python train.py --encoder_arch="efficientnet" --model="image autoencoder" --dataset="made-up waving flags" --train_examples=97500 --image_size=48 --crop_scale_min=1 --horizontal_flip=false --translate=0.06 --bottleneck="plain" --downsampling_factor=8 --encoder_norm="batchnorm" --encoder_activation="silu" --encoder_channel_attention="se" --encoder_drop_path=0.05 --encoder_depths=[3, 3, 3, 3] --encoder_kernel_size=3 --encoder_stem="single" --encoder_expansion=4 --encoder_widths=[16, 32, 64, 128] --loss="l1" --latent_channels=16 --decoder_norm="batchnorm" --decoder_activation="silu" --decoder_widths=[64, 128, 192, 256] --decoder_blocks_per_level=2 --decoder_block="bottleneck" --decoder_attention=true --decoder_upsampling="transposed_conv" --init="kaiming_normal" --residual_init="none" --optimizer="soap" --beta2=0.99 --lr=0.004 --beta1=0.95 --shampoo_beta=0.99 --eps=1e-08 --precondition_frequency=25 --max_precond_dim=1024 --merge_dims=false --one_sided=false --adamw_lr_other_params=0.0027 --grad_clip=1.0 --steps=7300 --batch_size=512 --epochs=38.3 --lr_schedule="cosine_restarts" --final_lr_fraction=0.05 --warmup_steps=140 --weight_decay=0.08 --adamw_weight_decay_other_params=0
Rows from block 2 of the decoder, named by matrix and row number. Each number is 500 + 25 x the weight over its row's rms, rounded and kept within 0 to 999. All counts start at 0. Numbers have three digits each. After the name is the row's rms in percent of the matrix's.
# convs1: 3x3 conv (decoder.mid.2.convs.1.weight, 128x128x3x3), inputs 110-119, a 3x3 kernel for each
convs1.0 098:478507522523502491485516504482518478479507487484539496492449549524486491460473504499517473423492526542542472461495494502459469466473516509455526468526490499504516504492465543501471476482480475485496519513450471538486517489532543508525479509531519512501545497458492523522
convs1.1 079:484516482488482492504500489512497536538487489510540505489458492535498497478540491550486504508528487509482522483465486475508517510535507509529512490522524497482495503515485472462492504506525516498506485540525514510490504515473511472520503525500512510486523538514505508499
convs1.2 103:474511532495451495506500502468504491498510522512514483453470494472505516511479494516517480525503533500489482485504500453535495476447500474495519516496498498524510506500560505486489516487498488485497517473462504479522522480516516491515496474495491552502483507467499471503
convs1.3 100:534476455497498491511477495516505534461537517505488528480495515499423494491457510486555518501458506472507511510507524475523479473503505484485511545497498464511502497518476508511467502497517508534487483496491507505487510483499505490528487539532532543466465489511505497499
convs1.4 081:516504515498485519497515519497522522454551453493517495503508462500474471497494476492529465489541526495514492487501467500470468489538463502524519523493468485518461491506494473491503507513469497468502527445466485480483508507494493527476489514512540485501516530473517492477
convs1.5 089:502521513487543499513487522510490524486501511519459538489461507523467528517545501512499521461457536497478477515524501499510553449490485498452496473518465508513503482460495545514487502542499487526515475451548519497515506482487463493540512487499513505491503518491506517488
convs1.6 095:479467495541454489476502484507489526414474510516503500500474518551468456514492486506498501494507511516502501478524493508494512498523493501549496513513490485546523496488488483553524486503489465494509481431524481516518521496490492546510500490479505490505443493513497501490
convs1.7 098:498495493464484495531519492466510493530515494461525498518489515534490485483457529506481491506506464507483471478497506528584496479547542541521488495470487517503469504512489494544533447516510483510486510543459516506498490479505466601484526544502491469501441511491493507536
convs1.8 098:533458512506520511489486447509520485521532476532527498505477494526465509497483485482553491508477478486497550465482519509542505499520523513472498520507487513496480486492482499547496493452492486564492555522519477486443487487500503529486506500490496511521500472500477517470
convs1.9 106:478514520472499475492463453502486541511563456539463512539513514531512546510488503484438495461436458493473508497566500526489503519480521512455493510441480484499509483506469487499505494485510460505514500498531512471499483530532510496480505474495526520509477537522526486489
convs1.10 107:508493493527470511504515496524508505499483527499516496518527451534477495520493521499492490472514497523474508502535497484441492522515512506524506483543493498484502467521477465494501477482533488591519471517534488536487484543465526515412505474481535489474530492465518477491
convs1.11 095:510494491475493505471542502487493478495512486492504468492526513480534491494503500489483492482514494473473460516502511499536499479533493494508525526482509506495500483520492481540451487483472476507524466485530484457527493524506486491463492489497503528532491545496514455505
convs1.12 101:497490501479533503518494501515527468462513478496530502517455492517501475488509475506474486502482502527503449515515468496489499504530515519480481496515530530434488484457530508443493490510497509496497497508475471543465511471511468543491515495488490483521458439479467499473
convs1.13 110:477522510522487505498473459479533473490519479502477474496484509422501513527463480489519486495489480497548455500487513496529509504444547499506509490456505508520489514498459486549496514533492466490519444473509477421509521497490537510506493483492496484501494539486497506503
convs1.14 094:505503486479524570478465481504491511515431524498519523444485498503484536489460527496492486483503463533512482506526492470518466551507488492512503514486524497467508499497512495514457518514488533491501529527543520481491504536495494484497492528513496481508493428535509474497
convs1.15 104:517481516507496497487507489477429507496514505489469512507507484476479535509474510509464536491472467505498501516495492512579508493494516532514486482439490465491520484526469486469478499506518539459496544508513501470517524479485503483509495488500507540509508542498506512520
convs1.16 103:477538489520470496517522488501511507521485452508473500525520482481535477517465457510468494426514497468492501505507486492470502497501513507550527498456504496496493521497485507533503503551497482563508517555498540489498488496521538504491490492521500475518529513510505567507
convs1.17 107:528502525519526541494497492494535522477552497494473511527480486494513469481493494498486500495526442507531456519523518537541478503452489503515480493435487488509466483540529461491489506495495479503511509477520482432483519500478474498452520476502509529512467511525517494494
convs1.18 109:497456513474476494513482514453535458495521487508496501496516492466512466515502496557468488496502498501475500454524490515475497504508496479491486475496510503495449489536490466566517484532481474521506493469499488495492493497474482566489487512511481526500453443500499491469
convs1.19 103:485478484508483509480524517480484499503482476506473500504507503518520529519493520494515497468464534502531485492466517524516494490514475498484455485482545560494458509550510516475525498496487487536482495469534493514465499505512457501497497492491523530507488485497495482482
convs1.20 095:486518497499434517482489492494491478497467522485516462483487477465483479500479503508505512494492468502491502529474499498483533512517498480514471542492451484476493509479491481490477503507490505506505512503504481496513477507491526506505503514490489501507505480529497508479
convs1.21 095:506452510540522502493509497514470479556485509500441518490458511507462504482527490486538468461484524504509493486522515498523517450521519486464498489488504513508499461519506496481477490498502473517495529542467520460507505495530500427523459482534529510482500488484517494504
convs1.22 101:492489499510528498490463515504517508530531460479472475504518500491450544515514526497532482514500468485499526502499472482486563512503532522603488455456461514529520550497470482458468507515496509480496504503546511495512517503503461528501485538483469472512465483504478534504
convs1.23 113:503549479466512534468506506487499527509476485483525488486506480513476530509485507475519509430514462491455508477516520469492479489579501503527478508462537503449531524515478530528489529512499507460483570463531502525480500497508529473557495503487466474496522492481488512480
convs1.24 090:482467496432451453515487527497522482520465480502459492464514496475514511487464536485509478512561511454491484505478512461545518509520507484481493475515522509484511514497500496543472487502498512526499482490521503502525508505523511491496517501489499528529533539486490498507
convs1.25 104:454503476478436516510525530480497480558505457483506499476518452443491502495523499469463501480520455539554469488541485528546507488508455517506499499524499506497489499485457495568491485489478480534512493487503474486526507516516519510496485487510528483486508425503514482482
convs1.26 088:485480482522477476509499515527519494513493488526520497503454480494475500517455514486460508492572484508471527492475519491478505497499504498478504520538478482465487508494489491514483542490488503493511509488508477455463488507488459504478468501488461485504447428511461511469
convs1.27 092:486491510510513461491488512501475491480537521517485528479504489522469532522552500495483493474493523502556493532449495484486536484492495522534510534443479490434525505497498500560525503529483468575483477515481508533515508556505464560451476550491524494525468486489492512484
convs1.28 085:443525523519532501469497491522505492518501522494500497475533458493498461483483499551515487486469506534479506497506496490550523468505506481486528473492505490511505503469493548469513499493534485558496501456511507508493467525505530482520506514487501480485498521533489495507
convs1.29 100:481570493481504487476508475532470486514525527498482459500515462473453463523485485504486489456503455513483480522490520498556462514537480508495511515424520515452519515505546498482492521504536519509500522493528502471505493493518554445508488451492526510483507506515509501504
convs1.30 104:476492518515482466520516515457533498515563487498491484485458483459471497495521490508471483501474525561534467497452501479521497489521480462543483488505473513565479516524498468543503483499498472550445473521462496509500461513516514503492537490508490492499504448493473496487
convs1.31 091:478466509439482525496482511472527493505526520468467496521504497454518533467479493504516515477486518529562493472512487503506507493528485489517523450483475530537507490481493544455485484535506480535500454480507496502504513467517459510473517499470477490526534514485528536526
convs1.32 101:512483478520470484474527494533489493519468433529502493468502451478517447479525455507536514496486488515525489528472469485497492532511471490478505508488517498462474507461527498591523504461522513497485490461502504481478491479483530463490486475482511510471522561504503491472
convs1.33 100:503490522511572512483497488500475509534495503509484524487514489496484463518538520454517528505483502518513481482519519521511486475500511510458502466435490497418502478525503500442493481502495507520509438549455478504511498484501485448485498519502502489486536486494484480485
convs1.34 103:494514490483496541528498492518494492488451460534455521500472487517530495495423488492491480509489514502524518510556478473532498521510493484512522501441558495522478533497458514538483497510462513520500485458546523479502510506473453529493485500483475499483515473462480484469
convs1.35 094:490503511494519524498537530499534494511514468476543514462472522507483555461505517511478525472568466507454503499516491525497499493489482506447516514529494514526484468491536550487464506524488485486513540486522495490518500501517513448462502503503515501510462491505501491480
convs1.36 071:478514490502473473491507511515530502467483492503496455469492510487526524508476495498516494498435534519568437505507470523552510517479493489520489484573477503522486499480511524551482489462481488494462477543499515495523500510501482434503493516466529493509494545472474452515
convs1.37 079:477516481534458493509499485505496511506545515529486486473519488479533473493490494495487490492486466479482474526505496481472492517477486496489480500497519518444480496502465502594509493511501432486492496478532489471494481515498496496511487539498497492488503480484509498486
convs1.38 100:502482496549477480484498499537519491460502506485500498534508473494452487518490532497516523488491519497492533530535508486531508490511529495503503508495449497477494493540485497553544506496504504503515502483481480489477468433481490479488485506515462551492490555527512531504
convs1.39 115:514486539478462511489477492484496505469559512509475487486479485481524478488508467532533506506545443506533467496487503489531552508485521493479510519480465508492493527514475496503456490506506478459528464456557522478516518500499503535409506533506482516474518495468486493487
convs1.40 098:504480486520514472515499505505517479492512550471523479508522502510450485497510500508481496523520501530550479509497471500451510512508487480465496546498498490518493499448532447477488492516500503478456458531501472484488491521464454542489511484489465460493473526490509483509
convs1.41 095:472462489497525495505507514458466496525489490522490491499542499482558456518547522513491501505486502501518494492500531493529530530449479515472499501484487496480506492505516500458484490518496482526512515524515489512503526525480504529494518540495489506484491474496501464478
convs1.42 127:499505482477465499490466493487476518506506525489471485490516495469525497501508500550472506475518469510536549484502540462485507507504491496505481522556504534482504545508493511520490496497516469521513483486505532487490500522479472534519499498508485558469500559514482505517
convs1.43 097:501550509505469542490518495503483472479482529488487494505510505515476512497485500499506482509493517493535491512493462448497457505489498544512508488541496528531497520510513493527497497494480488531524483555490530487506481515510494469534513494507512503505490429533484494490
convs1.44 095:500516467520483508507504500524498470515486504456532494496477526497512521527470492489497494506531504486516484503525500468520504466539494458481517477510491493507452499517470507535525508488464501418476483487484510491454504468499507470488492455516516553467491418505525486496
convs1.45 098:509470489502531524510515547481449526495490459502471497499494505498460457487530472513499510504495458500492450516480509532481486512502505471487476482530461497485486510493493492515533435512513469473507492485517501503515485512454508477491534519519477489462499464503512488498
convs1.46 096:488472527480528492496499498519488503445526517459502532478495519440516496496483501507498488494474486462504528497485479471512516492536509499485489499500509494535516503503493468452456504544513545469500478507491495525498498462511469541481527469504464435485511522497512466507
convs1.47 109:526470491504502551496499496499478500487490477524484512501491502469475422489510506497465513493557493475495502515513497510476520509481478510540503493458502468547483482504486498592504512462501486478500495511486506517506497498524527513495498496514510499510481570483509488471
convs1.48 103:495437546448438542473497510489488496486467524528515511485502494493499491476538526436509477531490497496467507492535494517532476510500515487520535514501502515486506528526519546546492515480461493538525486499494499519510535502516454492494484511522452476471498523517506517515
convs1.49 100:506544501495538545483513446498523529489516446550503516483537467524547478502539529490494524515518484502527452492466510530500502499474499524515479477433498473454482500527503548466478503450474489518507470513498476500534528509489498569406493489512509507495500424492514477500
convs1.50 112:502472501490496508516490484485476475530511515542486489510467484480490487520486500515541500484491500467411487485415496470478532494527521511463500518514533496510502493485536488461495528524495488514495525487503489527489497475488548528483491442479499462511506509491507496488
convs1.51 108:520480513507498496505487495495498500506509503477548486482475474491502499478471488477544506506442544508473495510497490521497507503562469493467504491564494517495490498503516500549516497526505504456505493519488481436500504501513513559512497506498508493504540548491493532482
convs1.52 110:502516509504499495490475500491505518485511464524465507475504507495501482476479510498535521482511487485525487505551501475516487510508491507487489491497488492495502473516481465478478517527528513490529478541493508516525487512487522517516463555474522495488501493532491470498
convs1.53 106:490508494513475474481516514521505487472544506492491472481491498536498497495486518489501504519502519497498533497517514504481541485499508509475515522474478493533518480540475495551494509493529515462529508486470491510488531481516471529512507454483488502495482504485488436504
convs1.54 102:507463541505555474502469474502486498520489510490469503473484513528481475495529468506482470524523503513528483501528530523538515547518493522465541528484500485467534478487515515466536482517532486525536529459488491518506492514520542488514528493495474486491480527519552513539
convs1.55 107:512494465498458504512469514499520504504512445512505483499548482470535485514511486459524515439522459501547474516451494515477434501493495482463515511459504511490517505483503553467473491523497499511522511516595488527511509554498489518420477539468496478495516490488518523513
convs1.56 093:499499530552448496500492499478519481527495529516479497438520492488497431491520509507493469453534494514529479457511507448486514492519498453450501526457525503507480493505477497522538501507476502513522556476441462529473507512491525522557486490496490541490509470485515487523
convs1.57 099:546524536514494414506486506497535521533500506509489492478503512518535544479519531492514491484544465519548501511504480543483464514501513496470516451531485516472522486489482514522451468494505488495488503495515488497457470510477510503454509508481477499482501489495497494517
convs1.58 101:516449486496403507528471520490506491494570525488490513489477493482456468480466480502492519563533510524509486486506481504542481472490505529523507465474516488559483493495511508498527483491467495510505478514480476498536512510486499532538543494514505516508531544512499467504
convs1.59 069:490497498516493501488493510513527544516529544509509494553543541528530525560550532462482472483490485470478474472470446484498469461475453531509499535517498522501525484502487505500492499500503491482472501506486492486469532525535532519517547522531531525532514533501549522523
convs1.60 115:504471532454477511491478501493473521483440503525445474487536498469503504529469514499521487524475492495471506482550489500464524489454511482528531484469487499468515494543463502473496482501528470465510503440516488554511489471526505529489501533511507516507483545474515502511
convs1.61 111:535420500465491474504503482514513490469499488491519481460553497510523460506469490512493534477502497526488512520481498530471489540488487511503498522511515506518498505492519509516489516496492505553470502501516481464516512491480513514503496492490507480490508533483499503520
convs1.62 086:500459508476462490506494490523483474513541483506457495498472499457482473537463513493512492489537469520506528481497501485553524516478500505502504470531507491546498523479531490508526516455522507495527520484483496520503501459516527511492489455497490502496522522513511500521
convs1.63 108:484472513498520549463511491518496504493488485485478503466530483478536493487509504476501495475469438478484508517502508456485476519514493485438482498538495491493491494513508537500495523509512468543509508530504517520490465511490522537506495523465482518499501453512490485512
convs1.64 101:506500507485453534494489499502504490495517508509506502494449477501509519505490496475447485466444511507530494548487497486488497501483514487486495522433490478537466492510499505494480491498506501489495493559529518502480517506506505491471506469516509459493494442431492454487
convs1.65 095:519493503467508505494518496504473517475526458529485510486468475501462450546454476528478487529454536524514505522476471482540502502515504477521495490492508482518480503477506496513507522502492516462507457488494520470482516504515476493503507535531497479493494504468518513508
convs1.66 095:517490474451559538505504521498485483476444487521493517508521503511505542468567493485526526525484467501551494494510486459491520484521479519495486487537511471496484472471522519482459503512484541518487472510512465546514506472470431527503506513525513444501492494493490481487
convs1.67 112:532455481490532474533514497510434462554467483492466464482466484521508477527523500517557493527517491504517509504451502535433461496484467515471500490537481486506496472545504470522517499496511475496498485496523515548517515483497527501525499522497526502498501535534511499495
convs1.68 109:501465487454471484502466529497479498485504529444494495478486516531466489516503507496475528500442528530505533530531512562507513505482517496494507505513494494513504518470473504521464490521498474548523541462456504459494496505447477556492511521483534512475539506492510483502
convs1.69 103:492501475485509460493532500485504536496523481481525473460514488533559483503545465494496492510493480490533461488487516522549505509474502491486491462495468515528485499486448541552474470522511491451527484521498479518514515523511461542478530483475538508508537469507493482509
convs1.70 099:467504497471528480534519534518502499524500483529504513482488507560481510516486473490513478498551530511542471486512474536534477497520495501503482460396509498443478483441420500482493479455478484488523511459509482416535518504474485484460494553505518502514480523492479414507
convs1.71 108:486480535505502511497482502497511489537492512512518503498478507493483453445506512488487499470453520529492490470447512503518458500455481515557501480529462504500490505469535545554534511505546492480509512488489519498529492543494477514490490482482465461505484433466496554478
convs1.72 094:490480505520463468496479488500497513433450450489514514517489489511505539490504501510533511490535480514495507489488482463495489461519492487542489530473533509462506533487502495505519480506510514506521461463531507542473502507505549513497528469486493482520534489507522519490
convs1.73 109:490519516531524477475472460505544479544472490499467519487458504500493481483474498511523482463476504501518549509508532470525542461496459529503504481502537481528496515505498480486483489510499470491506513523549471485505520519513496500478504532492502476496529475477531481506
convs1.74 090:494502488486493493502508516525497468508497492520504475480541499467520498510555474496498508448533515504487513457487463433520505536490482501483536465470511486528497479501488444461512512525472501502491461481487517535495522454506498536507493535531493512493501505485498497493
convs1.75 104:495479562477518461518535481519505529490486462509534514489507529548459536489474512494519512501444559514472529497534513494523534493492485485526507514474536509508525488527483486534480499487524532516526486493521503515476480453473551544510518486494521493484522471478497487474
convs1.76 098:496520479511520511503469521507535527481529492522560505521493488497569478481510483491484509536473475466507474513455528507515491506515503473527483546490482493455500499524510512462533503528517467524473499547497503530540507548499483494496483493522501501502489463460462502489
convs1.77 107:476502513545446497515464506491476502523501526527511507498491511482499515508506509497498511490491539508512517514484468519512477508485525502545514453521511544489492483547490489553498551486501463508541475500521492494481517525500512522484508493503487498504514496494492480494
convs1.78 098:510513509505482497479498485511495493507487504504492528516508517548485499513487486517517519479478451502481523456490476489491522484474491506488493513559457496503502515471513531469511513515476488467480508493533507469483520496487463491540489508490477490474540416489502510501
convs1.79 110:487506489483520496503508487485498497508483525487518490551473480540441480516499491519466479526436521507489490476504505543491509522481480504500484454508527524473506520531493534505511489529510491495502504506497490473514483541497502509500490508492514552508547437447487493507
convs1.80 116:461554494545507462497537497476516513497453518487524494480495473460473466501522486517544511454475518465502513506505485474516509491542487499538508500527493510517505487484505470527514486518515472534500486519492515495509465494486542475530501512502498570499444536499499504490
convs1.81 102:471459539472483479479493511490513520506471498495491478467549517461557494522498515501507509458484524488494503509484495531526550529495506472507537535467455504481534502500475513516461511494515473536528486506490507495506485501497481502509501481524536463510530502484506501499
convs1.82 106:502476519494501498517471473500509519462499518495473479473476516491551508505503488509549527477529542493520483481493508516515530521502514518465474506455546493450458506521516513537525518502497528426523507540492488482524505479494539517499539510504471517531519518466505499498
convs1.83 107:506473500451498519517514494486498508451524488481446523482599495497535526481478544518473477544522425500487477458505498496500486462472495505476520521471540504469483500518471502468469506521498526540500468510515495514475511557490475522445489544540485508468496517484486487520
convs1.84 111:475510494546482504483501481484518511458531498513532477461471507470535519507485516507468486447530514490495511501519492465516510522508473478502479518469536484473486480479484467476507495504484503503491498531533514498465499532495507488471467523496488492534485504521515505509
convs1.85 102:485493517514536500477458477513496505483476530485516492467508480513478505508482505501473493461500499485478491528530495472499475467489490506472513513427466493441518501484511489455510500480496473538496504504449468499504497485505497485499492482511498471509495489515500531471
convs1.86 097:524498448505510492516485492530529496533508488532522488496501499517533503517502483531463507473491562491533501472498522493509524509471478480534476494444543519515502487524468479508563535459488497533456507483504523498508469487495506471555473501524459476470508563526485533497
convs1.87 109:473549495494508508469514503488499457568520515524459490539504500569455509505487476504500510473469497469512517480490496541480455506487483512516505456434559495521508516510543550514525530475508476498503528524517482506483496532472494510468487539539487447463535525463504493499
convs1.88 087:476528473456508492488510495445544513550446512485439497491523492514439492506450500512464482476511487492453540522470534513581503479505521520513512444555533523492499475479455510577488498512500450489536474486527497486438508509531496510516517537482513521514534533522494474473
convs1.89 105:525506489467520523484475501490523492493566524500485480504527463468486515488500490448490529494509478468543495497530471539539504463525440489537511519525534495449541494537462508485485463530490467475494501484534460525482534491493518459520515555487479529494506496524503532512
convs1.90 108:471508528490471481499513492494503500515423499512516516489485542489502564494518551501501525443482485477496555500482510495447520520518504481494504509543433516496552530512458490549444509484500489528521494525534515524505518450529525462519494463455513483476553500516516471489
convs1.91 103:455511489490464492521508477478464524542483498477496462484491503465488481507509477503472511506516478478496491476514505552512483527524495487555512484513414530474484522515483518478520489473516468488487548520471532454505528535486496530486494481506515465461518540531501490492
convs1.92 090:520492481500530483487542495455497493469497480478510532483488489510493467507502494496491479519504491512520477503504495529478500464503499522442500538499514478509486492475488515509476514491487491489527491489495482481508468481500411584513457515500470469484466536469518472487
convs1.93 100:517495508529490523502497498477516491469529467549532455522493527490505470517525482513538489483530496506465473481518531499521488526490475518459488536523493470459479496473480483519488517520490494514508463517477490503502500494487497488527486497535486503498509507521490517490
convs1.94 105:490532504517493498507483495447524507474501497545492493515512508502504514493554513454481506492507493471500483513475509523560465509579497531430494491491478503483491458513495475516512517493504478621476477451507489504451492561510527539496513492510480515488506519530490527493
convs1.95 096:506443485505451485512533510516477515542500532512457471511490532489485504529488470461475489487489500496537511486502496455516510503538517517515509525531477495493494483506475520502541476448500533532524545511514501483502514486494489539505534471502492493459457510515477501507
convs1.96 108:495508511470489473493521472527505495505479503494505486495528474483487506508531471509549489492474495517506479503479481555439490514472501482437513463496492500461535514520525484450525478474501506497522476465489530545482511489482520551561514492520535495525526477512485492505
convs1.97 098:482514430533509510513486449502492506472548480526475503510495484505480489495488528490491516531556490518509519527458495506492506491505524465483483537492577515528502519495514500526574498494498539471491489508556511519510482505488543496589519500485524501526454456539466515520
convs1.98 099:472553472508473515518492494505460514489561463522504480502451488488472510478523496479458504514501461518462481519476511505534463477546458506536490474486514506516493506494482491496480488523487518533505481486512479547471497536528503515479510518529510506511538471543495514503
convs1.99 102:470524501542401478518516506536495524513440519489487527489441492527534485481510487490431516522492511517555473517495532512470491476486503478480521490487488513475521506512523459433554506443523512522507479533524501484502501504493470439486508452461512501475467498511518494499
convs1.100 101:533487515484495477510478520521530488503577492513509504514537511474509491462500478512495540509501486476498482507477479495511510498497520518516485530473510495473499479515511456496498488484473469480492488472508520494490493484508504496479473498502514515491490508472479493522
convs1.101 097:532505516556466503485460505534493514509537504520536530468482515472507539482495483498538479429514523502479521510497490441493498475531505529486512522472504494548515510536519491465523525535529504509517481554483503491507505517527554513530473494502515481538505487513493501500
convs1.102 086:513462506488509504513505475494553496555447472470559449494466505477516466486512483491477498486508454502483518523486478516538535501497499488516501509600508506510523491502462506473483481481487499500497505493417478537495504471514476548556516476508494515504477554503497502493
convs1.103 103:495504506488539448486436532495566503472468514516465497483513476463462533471521511499496494515504515483502504526572462544493432504521470513519504494547525480568492500476477482456474508528496497504493505524504511485501480516520500510458521485487485505515468475477500461503
convs1.104 091:474512512493545497514464477502454489521513492518526486507405521506445547508474512518467519477469525488486498477499498475512478488494489490589475488512506492573485475540476510494490473486524518437546509495542474526488474540508510480515495469498499479504520474498506519491
convs1.105 100:503506531484471492503542514499560510504548460485475510508466488498485497487438499474505515479473486499519509485440473504532488534471504487564497498506516501518495476513464523485480486471507488447501499472535517495529500495509530570518515537514521498478494555499478497489
convs1.106 107:453540462521538532519494511484498505495486490475511503502521525471473489497474505523462546458525467488535489514407513461537462504516497493578453459454521483574497508537517476465496488471492475488497457521479506523488487529488529592539498488495507546511476484481530482493
convs1.107 101:515476524485553521494483510490478509535541473493498470516505473513528466479508510490457506481467525519490501493511513490495536480541474483545499496491498521513490485519501492546448502557497522519486496506459469545516506498478507530542478506541516522524547517543455471492
convs1.108 095:485544521521504532514495506501473497447562491475511497489463503512474493508462471537549518485492499513482489529448499458436494551520517495465460512511515510482484500483489422486483501492522499445505518517489494517488467459529544477532501488497503464515480519474494502489
convs1.109 108:472491515495499516473495497490500499464517496511555504485466527461497522501550478487494500506518534530494514517506507507508517457498521497484544471504513492491486492563501496532498510501482502507507530510494516516502499482523518524484473511500538491512546516496494511478
convs1.110 094:462536492511561494479498494497516496516455497503505515478516498471480508492498498538455499458491506510504480503484480423461478515487474511512497500484512463517470487546485526480511506471497514520490519453516499485509500498496459551472499515468517524497502487519517473495
convs1.111 099:506451491498486455497524502480542446491501531507487478485486471486475502511488477467539482479487531479461482500525504492460507482498485523403488530490524492477536498494520483462540515489509509479525508568498530500529512498465520466521500476521492485519467557519522516494
convs1.112 114:485538551513500477480519499521476481491505512479531471493511502509511515494515500510542522463471601497541511521498513442503507509511456485493501512559471489484515510478522518551498527481499459526505495479461476485527495504500504522522472513491485543479500557448516481515
convs1.113 090:508516480527509518505471507501539490538504514481494521528496483510481486473507501467506509541514491525540480511465518485540503477488505494479516460520499482482505473474467478507472507482472499547482486507488460492519518480493514560512505507512517552493463515493479477502
convs1.114 094:487516531474491486504536523506493516495526461512454486519534493499497542519519504449519496537482483503495510515495486511500493540530501459504492549445498492491490518508471480506484484502513498499489473527461473521522515449521480531515498468512550531491488484474513456512
convs1.115 116:494502536466441467494458495528457470466519485530467484486490515502456509498483476466508520500493530522542495512537505487496510474492519521473522489537517482514478479494552505510541502522491516485517479509492519524500509516482480470521512483518528496485510529535495490493
convs1.116 093:538526497491515494509464534494479521549452537494506509504525485533482452503442472502476501492478463485509442484519499534469528475509499518507507465533446503506492483534509521495520469523500478489489556511493509509527497530494488470505506499505518501498493465473487504503
convs1.117 106:450504532487517485500478473509497509541564504513538530510489501486520500490481517491480521476508514514515535526488517502468520485459534519509485452527506515527511496496480523505496489483503503493534507518452532505482514518487518499468491474488452501497534505501494498508
convs1.118 069:494479470485539485483511509475515487504476480482506470477515468448580478462542485508505532506497522518527495508486471444537486439541493474412464518484504451435487481525519482479528506512486514537464503501484484487477469537474479544508495498491507518485484465497513487491
convs1.119 103:492477509530519473501542498485542506528490479520453501496445509495492542476511518498525491484497522487506515492490496483496502483496487498462518441414515484566517485493495523447538520489478466469522501510533469508525489497490501467508492479515516495489466442545503491486
convs1.120 086:498517521534418508500514487498502503495513521495484531515479498475448465496501482516491515480534511490437504499536470489547491471510490501480511513505546511480473490518508462582548499480511489526501487465470506481496520468496526494480514497517489483464457545465509482509
convs1.121 092:541478508474512477503451527545503491483463525498487494492544500475486515518480540469492463509505515487486510503482554471504513477468518500518507476508499489559519487495487471478466493504488489510521445498509499483479497501512509472522500487486493517492519468499467499496
convs1.122 091:519502473495484554490469505490510513454539508489512530477516517524507550507487499517463511530458499507470532482532467504537429481560493495543518482491505507478534484506496497535477484546510493522509476550540521470490501502521479509493492496514526488463495506460517512488
convs1.123 100:504522502508529485488509509536521477477496507530482514528503496507485543553506495498498505489538488501455522511454478480494512541485515475480492464573456503489524480492537533482498505489484519503496515476494520450508534524516516530492486513501519484516545447535509514497
convs1.124 090:476478489455468467489492478496491499467501545491496500509431519517541510489500525488543506520514530484509478519502496504487542522457516482506523549564524527553491511534523443473541507507507520568515477526479501502515501469499523519508523468557522517504453482534505526526
convs1.125 101:526478531512514552494505468486548500541520480490511536477489518532536488501472481502531519494498528503517509474496519520512457512501476516470495450489540512527511503486544474538514486462503504467482525520471513496478532457495478513551518515516507557504516525511493475501
convs1.126 096:496517485542435494504529517496529488544531551493502485473463506469486518504470518519497524463503455498478513510479502460484507481423504491506501562496535508506528555478490490562488491542489461496521509487490501525537486512497479493504503481498500449497494479489531507502
convs1.127 093:486534486491442472506514517486461520517537489486536492523455517497579492516552468545523501473527517503546475489508514504507488513529466497488490498541496481472478492463493517489513519483483471494480496470512479467519485494527537490488489513491500526515538484491520496479